config.toml
arch = "unet"
model = "segmentation model"
dataset = "made-up ball-and-stick molecule models"
train_examples = 195000
image_size = 48
crop_scale_min = 1
horizontal_flip = true
translate = 0.06
num_classes = 10
norm = "groupnorm"
activation = "gelu"
weight_standardization = false
pixel_unshuffle = 2
widths = [64, 128, 256, 256]
blocks_per_level = 3
block = "plain"
attention = false
upsampling = "pixel_shuffle"
init = "torch_default"
optimizer = "soap"
beta2 = 0.999
lr = 0.0017
beta1 = 0.95
shampoo_beta = 0.999
eps = 1e-08
precondition_frequency = 20
max_precond_dim = 1024
merge_dims = true
one_sided = false
adamw_lr_other_params = 0.0013
grad_clip = 5.0
steps = 10700
batch_size = 384
epochs = 21.1
lr_schedule = "linear"
final_lr_fraction = 0.1
warmup_steps = 530
weight_decay = 0.06
adamw_weight_decay_other_params = 0.05
Rows from block 3 of a small segmentation model, named by matrix and row number. Each number is 50 + 10 x the weight over its row's rms, rounded and kept within 0 to 99. All counts start at 0. After the name is the row's rms in percent of the matrix's.
Before each channel's rows are labels from the 100 images, of 14848, where the channel reaches its highest value: "strongest on" is what is common among them. Only what is clearly more common there than usual is listed. The data: made-up ball-and-stick molecule models.
# conv: 3x3 conv (model.enc.1.0.conv.weight, 128x128x3x3, each kernel summed), inputs 0-127

strongest on: space-filling
conv.38 111:40 44 41 53 66 33 43 40 64 42 61 75 54 32 59 58 40 54 45 67 50 70 47 55 49 47 44 37 34 57 40 20 36 54 47 61 48 59 42 53 49 68 47 48 53 47 54 46 46 53 40 65 38 74 63 53 47 58 40 36 31 43 54 46 51 54 51 53 47 52 50 49 42 72 47 55 59 49 60 34 45 64 61 46 50 50 38 50 66 45 30 55 38 53 58 40 69 53 47 61 57 60 43 54 30 50 43 53 43 57 48 62 40 38 43 62 46 48 51 47 49 43 46 52 55 32 63 56

strongest on: dark backdrop
conv.39 102:53 57 55 49 67 54 26 60 44 62 49 46 55 62 41 60 64 47 41 47 44 59 55 57 56 47 35 48 43 51 65 50 25 42 31 49 47 56 40 57 51 47 48 64 38 61 70 29 56 62 59 68 61 63 37 63 43 43 36 56 33 62 52 50 50 49 60 42 56 45 39 44 65 34 43 46 48 57 64 51 39 50 45 32 53 49 46 66 37 28 79 39 56 53 46 60 55 44 45 43 55 42 54 51 34 66 64 55 42 60 52 40 42 51 53 42 53 52 41 57 38 54 52 55 45 46 58 46

strongest on: balls and sticks
conv.113 106:57 71 57 43 45 41 59 48 58 48 51 49 57 58 63 81 54 44 49 59 51 51 52 44 62 52 46 42 47 43 42 52 49 50 33 41 39 53 49 50 64 48 38 43 66 57 56 39 44 54 54 62 55 51 48 64 62 37 26 52 50 31 44 64 40 41 46 62 59 47 52 56 47 56 62 47 20 52 61 53 41 66 54 27 48 51 54 59 51 58 66 56 55 52 66 54 50 43 57 53 55 53 58 55 60 52 32 44 43 54 52 63 49 38 37 46 34 59 52 57 22 53 43 57 47 60 69 24

strongest on: balls and sticks
conv.88 090:41 57 56 59 42 48 73 63 48 62 46 55 32 46 58 45 66 56 57 66 35 43 39 63 55 69 64 40 43 51 53 49 37 54 41 53 58 59 35 58 60 42 61 39 54 63 53 63 41 47 37 40 46 43 66 63 59 63 48 54 40 45 55 48 60 53 52 41 59 62 43 47 45 50 37 31 50 56 31 44 51 52 61 40 45 24 53 49 69 52 28 54 57 51 56 39 46 48 48 53 57 51 60 52 54 36 46 48 24 63 53 45 45 25 34 51 40 45 54 34 50 57 56 64 52 46 62 56

strongest on: small balls on sticks
conv.43 108:53 73 76 51 41 58 58 56 53 50 48 45 50 64 52 39 33 61 62 35 30 59 41 53 52 53 46 49 56 45 58 51 47 51 57 59 35 38 38 70 55 41 55 45 59 55 37 42 48 61 55 55 52 70 39 55 38 49 34 56 52 46 70 19 61 52 41 53 58 50 43 32 25 56 43 62 42 49 52 52 55 51 48 53 44 44 63 53 59 44 46 53 66 62 69 37 59 48 43 60 43 58 39 63 44 45 44 49 47 42 44 68 42 36 46 43 38 61 53 40 52 47 57 70 64 52 54 49

strongest on: dark backdrop
conv.36 090:44 65 56 60 57 39 42 42 41 54 59 67 43 53 48 60 59 52 49 42 48 41 64 41 53 34 23 38 32 56 47 39 49 53 62 60 50 23 35 49 54 47 51 56 53 59 57 33 56 52 62 58 50 55 56 53 45 38 46 46 61 57 70 52 56 55 40 50 37 43 40 58 45 50 45 59 42 46 65 48 46 49 42 54 33 37 45 60 57 67 55 65 58 50 66 23 49 51 65 50 45 48 48 67 40 52 56 60 48 71 39 53 66 34 73 52 49 62 47 42 60 61 50 63 49 38 42 48

strongest on: space-filling; balls: three
conv.81 151:39 55 29 55 55 39 44 55 63 53 43 42 49 49 48 43 53 46 52 40 36 41 54 51 39 44 56 52 46 23 54 37 54 43 35 37 43 36 48 55 56 45 52 42 46 48 61 39 52 34 41 52 48 60 56 70 48 51 42 48 57 48 58 47 57 29 60 40 35 61 27 43 51 38 33 62 63 59 36 40 67 61 58 09 46 55 47 43 57 39 50 51 49 46 50 46 57 60 58 60 37 45 45 67 46 45 48 61 39 42 60 59 51 46 56 50 33 50 37 38 58 51 66 56 53 53 35 44

strongest on: small balls on sticks
conv.78 099:46 30 57 49 65 34 60 67 41 41 61 62 38 66 53 48 44 57 40 55 62 60 37 63 47 57 57 32 47 60 47 36 40 65 62 42 69 68 50 55 44 60 59 72 44 55 57 68 50 39 47 61 55 49 56 74 55 39 69 37 45 51 44 65 51 49 46 43 47 54 51 38 48 65 44 44 46 41 53 41 51 48 66 56 43 50 57 50 39 44 49 48 56 46 59 45 44 44 58 53 49 61 34 23 64 56 49 61 69 43 46 47 42 44 42 58 64 52 52 46 60 28 51 38 38 53 54 57

strongest on: balls: three
conv.26 109:42 62 49 43 65 57 64 43 38 63 61 58 46 60 36 48 57 36 63 35 56 39 43 37 31 53 61 61 50 34 54 35 61 58 47 43 44 40 52 46 51 45 61 62 48 62 40 59 49 62 62 44 33 53 47 57 45 48 62 52 56 38 56 34 55 60 51 58 50 39 46 56 47 40 65 51 53 45 24 50 55 48 52 42 55 60 63 34 65 49 44 41 64 33 59 70 50 52 40 52 51 32 45 56 41 63 71 59 76 57 38 46 62 41 45 37 51 58 47 35 45 38 47 64 60 53 46 53

strongest on: dark backdrop; balls: three
conv.91 093:57 35 38 60 30 40 35 64 43 55 58 41 47 48 39 54 39 49 33 38 46 44 57 45 72 64 37 43 40 55 62 48 64 37 60 63 37 56 50 24 42 50 44 41 70 57 45 54 66 44 47 39 65 47 56 66 38 46 32 38 37 54 52 46 62 45 63 67 53 54 48 69 56 56 52 54 58 48 43 41 39 64 57 31 63 41 46 70 66 54 36 38 64 53 54 50 48 62 56 38 51 50 54 53 44 57 55 45 56 49 46 57 39 53 60 44 46 68 45 48 47 50 48 48 62 63 57 53

strongest on: dark backdrop; balls and sticks; balls: three
conv.69 111:51 65 49 55 55 51 43 44 46 47 52 68 41 61 34 59 44 57 57 57 58 36 48 45 54 53 57 59 46 50 61 51 49 69 51 40 46 36 52 42 57 60 66 68 54 54 64 61 61 63 62 60 64 67 64 43 63 51 48 50 48 56 63 53 42 56 53 61 50 49 77 59 46 41 70 56 48 32 55 51 56 26 34 44 48 67 68 66 71 48 56 50 40 45 45 43 68 46 44 51 53 49 52 72 34 54 59 47 58 61 41 53 67 36 58 60 37 57 44 49 49 53 58 44 60 52 64 57

strongest on: balls: three; balls and sticks
conv.123 102:54 41 60 32 59 54 41 32 55 50 62 52 42 58 54 57 40 65 44 52 56 47 49 58 52 42 38 51 60 41 39 59 60 49 59 45 29 54 65 60 60 59 54 64 35 52 55 45 55 45 63 48 43 38 60 56 38 46 53 55 58 42 63 52 36 42 41 49 52 24 45 63 32 23 51 44 47 50 58 56 56 55 41 58 65 65 47 42 47 46 55 56 56 41 39 51 68 46 66 59 36 42 45 47 74 49 58 46 43 45 32 75 41 40 68 53 37 69 41 54 41 46 41 53 52 55 51 37

strongest on: small balls on sticks; balls: three
conv.108 101:47 62 56 55 56 42 47 66 42 62 40 54 51 51 37 65 39 55 64 48 66 47 34 65 58 48 62 42 57 55 48 44 50 36 38 53 43 67 60 47 47 53 51 51 69 57 34 52 42 66 47 29 41 54 65 61 45 55 52 46 29 39 51 58 48 46 53 43 47 71 55 36 68 64 52 50 66 50 49 41 59 54 57 61 73 39 64 50 62 70 25 56 50 58 59 70 47 59 43 54 29 50 39 44 63 58 41 53 51 51 49 44 52 59 50 47 40 44 42 46 54 43 56 61 46 30 48 45

strongest on: dark backdrop; balls and sticks
conv.71 096:45 52 49 56 47 36 48 47 63 45 49 42 57 66 69 66 44 68 39 48 49 52 45 50 50 46 72 41 50 57 47 45 29 36 50 44 62 49 58 41 52 63 42 65 48 55 60 59 45 52 49 52 50 56 63 53 47 53 51 34 37 71 58 60 38 57 59 39 43 44 33 51 38 67 55 27 60 58 52 28 57 53 49 60 50 58 39 68 38 66 59 60 56 57 36 56 34 43 41 34 56 60 56 35 62 24 45 41 36 47 51 56 38 47 63 52 38 42 31 43 49 55 41 48 45 46 46 42

strongest on: space-filling
conv.82 084:32 61 49 42 71 61 34 59 47 48 63 59 57 39 32 46 64 63 42 30 49 54 56 54 35 57 57 50 46 27 46 56 50 61 57 40 33 61 41 46 35 52 69 51 49 50 53 26 54 52 36 37 55 40 39 64 54 43 39 54 54 54 58 44 47 60 44 46 53 57 50 36 57 41 42 59 51 41 51 55 38 37 41 51 41 50 58 46 70 58 49 47 63 43 61 33 44 52 49 52 57 47 67 70 51 52 67 40 62 62 70 60 56 45 50 33 58 58 52 59 52 52 62 72 59 47 58 51

strongest on: balls and sticks; balls: three
conv.101 097:54 58 58 49 58 51 61 46 46 65 56 43 47 63 45 65 52 42 62 35 54 46 37 62 56 53 45 64 48 40 69 47 44 62 49 55 56 38 54 30 42 54 63 66 50 49 33 52 56 41 28 52 37 48 40 59 39 36 68 41 53 40 38 43 50 44 79 60 51 51 55 32 29 54 57 45 53 48 33 33 50 47 44 44 74 60 45 61 47 32 51 49 61 49 40 36 40 56 34 30 48 46 55 44 50 58 62 53 57 59 56 59 52 44 42 61 53 53 55 56 54 33 49 56 55 33 49 66

strongest on: dark backdrop; balls and sticks
conv.63 083:58 41 41 39 49 38 60 37 37 47 36 43 53 60 56 65 50 57 42 42 51 50 17 47 52 40 55 46 51 47 65 43 52 65 53 34 43 48 62 56 50 54 44 46 43 39 41 39 35 39 40 61 53 32 64 37 59 42 60 44 57 53 41 46 44 51 52 51 50 51 23 53 53 73 50 39 47 67 52 45 47 58 37 51 65 54 44 57 57 50 58 60 56 71 46 52 44 37 33 56 55 32 56 27 56 44 40 60 47 45 56 43 36 51 78 45 36 50 41 53 54 39 44 53 53 42 45 61

strongest on: balls and sticks
conv.29 094:42 59 39 53 41 45 79 64 57 61 55 49 45 57 44 45 43 38 44 29 45 55 42 59 54 60 54 59 54 46 59 63 51 56 41 49 68 55 34 49 37 56 30 38 51 49 37 67 46 29 44 47 53 47 58 64 42 55 38 31 46 49 60 49 61 54 62 52 54 38 39 55 34 65 42 54 39 55 51 55 58 62 58 42 60 44 64 38 68 35 36 45 53 59 60 53 59 69 46 68 45 68 46 51 39 61 40 51 49 44 61 54 53 49 41 35 62 44 49 44 56 49 62 76 53 50 48 59

strongest on: space-filling
conv.23 094:49 42 40 44 37 25 38 47 54 44 47 50 42 79 57 61 53 45 32 54 41 47 57 28 46 57 41 45 38 40 51 35 67 48 52 34 46 47 57 57 46 65 47 54 52 52 36 48 47 50 58 53 44 40 52 40 57 38 56 49 65 50 56 64 49 61 48 46 44 41 48 58 55 48 58 50 50 51 48 47 24 70 51 49 55 64 58 52 50 54 42 55 43 52 26 54 54 63 52 43 53 62 46 52 40 51 50 48 60 46 25 67 50 43 51 38 58 45 48 60 32 43 39 55 62 90 44 46

strongest on: balls: three
conv.47 086:50 54 52 39 39 57 64 37 42 59 48 45 61 41 46 38 60 57 36 23 36 68 44 49 51 40 60 53 58 63 50 48 51 58 40 66 52 46 63 47 42 35 41 39 58 49 43 37 55 49 50 58 47 28 46 49 47 37 62 60 44 42 58 40 42 49 33 56 56 37 43 66 48 49 30 33 44 60 51 57 60 49 39 61 51 50 22 53 51 49 41 48 59 57 44 31 57 42 35 45 47 52 56 40 48 53 41 46 43 31 49 70 44 39 39 49 54 56 62 69 34 46 45 53 33 48 69 43

strongest on: balls and sticks; balls: three; balls: four
conv.34 094:43 52 62 39 59 16 59 47 52 53 62 50 42 53 52 60 68 56 53 60 64 51 52 39 54 56 52 52 57 58 60 42 51 70 47 41 45 54 41 33 49 53 50 57 73 57 59 42 44 50 60 72 49 58 58 51 33 36 62 43 48 46 60 61 64 56 53 51 56 48 59 53 54 55 62 62 51 45 65 56 53 68 51 44 56 58 52 58 51 48 57 46 41 67 56 54 44 51 36 58 38 36 66 28 59 59 76 66 58 77 50 52 60 50 49 48 61 37 46 56 54 27 51 54 43 57 49 45

strongest on: balls: three; balls: four
conv.85 105:35 47 55 45 54 41 80 70 49 35 59 49 60 64 34 46 42 49 47 61 58 57 42 59 56 69 46 53 53 43 53 48 65 52 45 38 57 51 38 53 64 37 46 40 55 49 59 61 67 42 47 45 39 46 44 50 47 46 54 50 50 38 58 50 32 42 50 62 32 36 51 60 42 55 42 52 47 57 42 46 54 76 57 20 46 55 61 24 48 64 60 41 46 59 59 52 44 49 50 57 46 64 54 46 53 55 27 48 57 37 62 69 56 36 59 58 46 47 45 60 44 60 58 50 35 55 42 51

strongest on: dark backdrop; balls: three
conv.124 105:57 41 40 53 29 43 48 54 64 61 65 50 47 40 60 35 46 47 69 53 55 79 59 50 49 66 55 58 68 37 57 32 36 51 48 64 59 44 43 54 48 37 62 51 56 58 52 56 51 49 55 35 46 49 48 67 52 33 31 52 38 43 54 43 69 45 75 58 47 57 44 69 53 46 40 26 46 62 60 57 48 48 46 60 46 58 47 45 60 42 54 51 35 41 44 59 52 61 50 44 35 50 56 55 50 67 54 63 43 47 57 48 62 54 44 59 38 32 38 62 55 37 47 61 48 51 56 63

strongest on: space-filling; balls: three; balls: four
conv.2 126:51 73 52 61 36 57 51 56 66 52 47 36 33 68 56 56 40 61 54 72 56 42 32 62 59 59 56 61 50 41 41 66 39 61 48 46 67 45 38 39 66 62 42 54 47 60 58 53 48 45 51 49 61 53 65 51 49 59 37 27 51 50 62 51 62 48 51 40 49 66 53 41 41 44 47 48 35 39 55 51 44 50 35 51 42 52 45 42 49 45 49 41 51 52 31 61 59 75 42 58 60 81 40 53 50 42 40 43 49 42 61 61 57 38 56 52 42 50 51 41 66 71 49 47 60 42 43 58

strongest on: space-filling
conv.20 082:49 54 39 45 60 71 66 47 55 45 46 44 39 53 50 53 53 39 56 50 54 69 50 50 41 54 64 60 45 47 38 46 34 58 50 57 61 44 46 35 31 64 48 63 47 57 44 54 54 44 49 62 32 40 38 47 53 50 66 27 56 56 53 45 51 50 58 51 47 49 60 41 46 58 47 50 34 33 35 34 44 60 56 47 48 53 57 46 61 27 51 45 72 47 54 47 50 68 25 50 50 62 36 42 62 54 51 53 45 44 59 54 50 34 25 45 74 44 61 47 40 52 54 70 45 65 42 50

strongest on: small balls on sticks; balls: three
conv.14 101:39 61 43 49 38 61 62 65 52 48 39 30 33 59 58 47 47 49 33 56 44 42 51 60 45 54 25 64 57 45 38 44 35 44 62 58 49 50 34 41 44 47 48 46 60 56 60 47 42 65 48 43 62 46 41 46 57 43 50 48 53 39 50 47 60 47 27 50 59 68 49 50 55 50 48 46 39 36 49 41 29 44 74 47 46 51 44 47 61 40 48 61 36 29 54 34 50 34 40 56 54 37 36 42 54 39 62 61 38 48 58 42 58 45 26 57 61 30 51 45 55 53 56 66 62 47 59 47

strongest on: dark backdrop; small balls on sticks
conv.60 078:51 45 61 41 41 58 52 62 48 50 44 51 48 67 57 62 52 45 54 64 55 37 42 36 57 47 46 39 47 46 49 54 34 60 51 48 81 48 42 75 52 61 53 61 44 55 39 51 45 50 59 47 63 62 41 42 30 48 40 37 43 58 42 49 37 40 26 39 53 35 37 53 43 54 49 63 42 49 51 57 51 56 41 47 38 25 67 49 54 62 48 35 79 64 44 49 63 53 62 62 52 50 30 40 42 42 54 51 32 47 60 31 44 60 53 48 45 59 52 54 62 46 52 48 54 41 42 52

strongest on: balls and sticks
conv.76 085:51 58 38 42 47 56 48 59 41 41 50 39 50 51 50 47 27 46 41 39 35 49 35 52 60 44 56 54 33 36 47 54 58 22 70 56 49 59 43 41 46 64 56 59 52 57 34 60 50 44 33 56 63 50 34 56 47 34 50 36 57 46 48 37 37 39 77 35 55 44 38 33 59 42 49 57 39 48 51 51 55 48 52 45 34 56 50 50 49 41 44 46 68 46 59 58 52 55 44 54 36 49 48 58 53 31 42 52 64 36 37 71 35 34 56 35 33 48 53 38 51 41 55 38 58 61 45 52

strongest on: small balls on sticks
conv.62 110:44 58 63 49 65 56 62 51 43 47 58 54 38 58 57 61 65 64 43 64 33 51 55 43 55 60 45 42 54 60 51 42 52 49 55 43 57 43 40 56 60 46 51 63 48 44 50 51 50 29 46 66 47 55 51 80 57 50 38 52 46 44 49 50 40 36 30 57 50 49 31 46 37 48 33 72 55 45 50 48 50 63 52 48 63 51 47 40 65 42 27 56 73 48 60 58 68 62 43 49 32 33 51 45 68 66 60 48 42 45 36 54 46 38 33 50 37 50 45 38 62 60 63 47 44 57 56 45

strongest on: space-filling
conv.65 119:39 64 44 50 59 53 76 52 47 44 53 44 52 49 37 47 64 52 61 34 52 55 65 48 60 59 45 55 49 51 56 51 45 61 60 73 44 37 42 45 34 55 32 65 38 57 42 52 54 28 44 62 41 34 53 41 57 50 42 42 67 32 59 29 55 51 44 60 43 45 52 62 53 54 34 33 39 38 44 38 55 49 56 46 58 56 50 42 68 40 45 48 54 47 60 50 43 59 42 48 75 46 40 58 55 50 59 53 65 51 56 59 57 27 39 60 50 52 64 43 44 39 62 61 57 40 67 56

strongest on: small balls on sticks
conv.103 090:53 46 52 45 66 37 57 46 37 43 35 56 47 52 60 34 51 45 42 45 58 39 36 43 53 59 36 46 39 58 51 59 45 56 46 38 67 49 45 52 52 41 55 52 74 55 52 50 48 69 45 63 63 71 59 61 42 54 55 45 35 39 51 45 48 59 61 45 50 42 53 20 59 63 44 65 44 51 52 56 42 64 46 36 38 23 62 44 48 53 54 46 53 67 71 62 39 27 52 51 54 23 45 33 39 50 55 46 48 46 58 36 48 49 56 52 44 38 35 47 58 53 47 41 45 51 52 57

strongest on: dark backdrop; space-filling
conv.83 120:55 48 43 47 35 45 44 59 57 80 63 46 49 45 57 56 59 38 46 41 38 61 61 43 48 50 35 44 63 40 49 38 37 50 46 54 43 45 59 50 45 72 45 53 47 54 37 35 41 53 66 67 46 57 47 60 53 42 37 42 41 53 42 37 54 26 46 57 58 46 27 53 36 47 44 70 45 67 49 51 39 35 62 45 53 34 53 52 42 37 53 39 52 67 49 56 43 54 53 58 43 43 48 44 42 52 59 59 32 45 46 34 41 60 74 58 55 53 35 62 38 47 31 34 59 53 42 57

strongest on: small balls on sticks; balls: three; balls: four
conv.68 092:53 58 48 57 60 41 60 42 43 55 36 41 53 47 49 42 53 41 64 51 58 44 54 46 53 45 58 60 51 49 49 66 41 57 57 39 53 37 53 54 52 41 40 65 59 62 50 38 62 57 54 39 33 59 42 46 56 34 53 44 56 52 56 49 39 53 54 55 46 42 61 57 53 50 45 60 40 45 51 32 48 41 46 46 64 73 49 58 49 43 49 48 54 44 86 29 54 46 39 43 51 49 55 50 60 58 65 52 36 60 54 33 28 33 62 54 23 57 24 60 64 49 33 48 52 45 63 69

strongest on: dark backdrop; balls and sticks; balls: three; balls: four
conv.109 083:49 42 51 47 49 61 40 42 49 37 54 56 66 45 67 45 42 61 45 40 49 70 52 44 46 54 53 53 31 50 46 49 34 57 51 62 56 37 37 71 50 50 50 36 44 48 53 36 45 67 36 46 55 55 41 57 44 44 55 59 50 39 58 47 58 57 53 34 53 52 46 59 49 52 35 47 59 55 51 41 56 44 61 55 27 32 49 49 45 42 41 32 60 53 60 49 44 52 67 61 55 31 49 37 59 43 33 37 34 61 53 31 28 51 42 63 31 49 63 52 44 53 44 33 40 20 51 55

strongest on: dark backdrop; small balls on sticks; balls: four
conv.97 079:61 55 51 61 41 55 66 46 51 52 45 50 54 42 56 56 36 64 41 54 42 41 31 48 43 41 56 44 43 51 66 47 31 51 81 31 32 54 45 60 49 45 62 63 58 44 64 52 52 58 49 41 56 60 51 35 47 69 42 60 45 50 58 51 57 55 51 48 69 57 51 52 48 39 56 59 55 49 31 45 45 48 42 39 56 57 45 53 34 44 59 46 43 55 63 27 65 33 54 44 46 58 65 68 38 58 64 39 43 49 44 31 43 43 56 32 41 48 38 56 54 52 46 48 72 46 49 70

strongest on: space-filling; dark backdrop; balls: three
conv.42 115:51 63 66 53 52 63 68 52 59 59 63 35 51 63 53 47 46 57 47 48 50 46 42 45 33 52 71 48 44 52 50 45 40 69 41 49 63 48 64 58 47 35 57 58 58 50 40 59 52 36 57 44 58 47 47 46 58 28 54 50 60 38 50 39 79 56 44 60 65 51 36 47 58 71 34 48 55 48 53 54 60 57 53 42 41 53 50 47 53 63 34 48 60 56 69 44 64 58 25 61 53 52 54 59 38 57 62 64 44 53 58 44 60 32 50 57 53 47 31 47 56 29 51 70 57 57 43 60

strongest on: space-filling; balls: three
conv.74 097:50 35 57 54 44 45 57 66 57 45 58 48 60 60 51 40 62 49 43 49 45 53 55 48 56 57 51 51 36 36 77 54 62 47 40 43 48 41 43 42 39 45 63 44 54 46 43 39 59 39 43 38 49 40 52 52 53 30 56 39 40 57 40 34 35 50 46 76 63 42 48 37 45 42 41 56 66 58 54 40 44 44 46 46 65 23 49 37 52 39 24 46 53 60 40 47 37 63 34 45 47 59 47 37 55 53 49 53 57 53 37 59 57 38 66 40 60 50 51 54 54 52 42 55 70 50 70 74

strongest on: balls: three
conv.120 098:62 64 51 62 55 55 61 28 49 59 41 51 38 42 55 40 50 49 50 47 44 48 46 52 41 38 49 57 60 51 62 40 32 48 46 58 49 23 46 55 53 56 55 58 39 49 48 55 38 43 37 68 47 48 57 65 45 41 48 44 49 33 64 42 34 33 49 47 45 54 61 41 37 55 35 56 31 45 37 53 64 61 54 53 52 65 69 43 76 20 43 38 52 35 64 53 34 52 48 60 43 33 43 56 47 50 64 54 48 43 53 61 63 49 56 60 63 53 51 35 37 58 62 54 47 52 54 41

strongest on: dark backdrop
conv.80 094:58 36 40 47 45 44 39 54 43 38 38 37 57 56 55 34 56 41 52 41 60 42 38 29 47 51 75 36 54 30 53 54 70 60 50 37 62 37 57 45 66 40 46 52 56 66 31 56 45 55 58 44 33 57 37 58 42 34 61 41 58 53 47 51 52 48 52 50 48 45 45 58 58 47 42 47 64 35 36 46 47 46 61 51 47 58 53 40 54 50 37 55 38 59 49 41 46 71 45 60 60 56 48 53 48 52 50 54 58 42 62 44 52 40 72 71 35 55 44 46 58 39 22 67 62 59 45 57

strongest on: balls and sticks; balls: three; balls: four
conv.121 119:37 38 50 49 56 39 58 62 50 51 43 37 54 46 47 46 59 49 48 54 44 50 59 38 41 58 46 45 65 54 60 35 56 38 55 42 42 46 60 53 40 36 50 60 76 56 48 50 39 46 53 57 45 41 66 57 45 56 57 70 41 42 56 57 50 50 47 46 64 45 62 71 51 61 28 51 50 57 39 40 46 64 67 46 66 63 44 57 32 56 55 45 43 65 68 48 41 37 30 43 41 46 42 47 51 68 68 63 49 62 41 43 49 53 39 52 72 31 32 59 40 42 54 68 54 62 49 46

strongest on: small balls on sticks
conv.15 125:51 44 45 62 50 37 65 55 43 45 53 48 46 37 53 43 65 69 55 59 47 32 57 45 50 66 54 38 54 37 55 68 62 63 46 58 67 68 52 55 53 58 40 44 55 56 48 68 36 27 57 49 42 40 52 35 68 43 59 47 53 39 50 48 42 73 46 58 57 50 57 60 48 65 52 58 53 34 45 65 52 52 60 62 68 46 47 36 40 52 56 53 52 61 45 52 43 58 52 51 46 57 65 29 75 60 55 23 65 50 41 53 49 39 52 46 36 48 51 56 46 62 54 37 53 35 48 53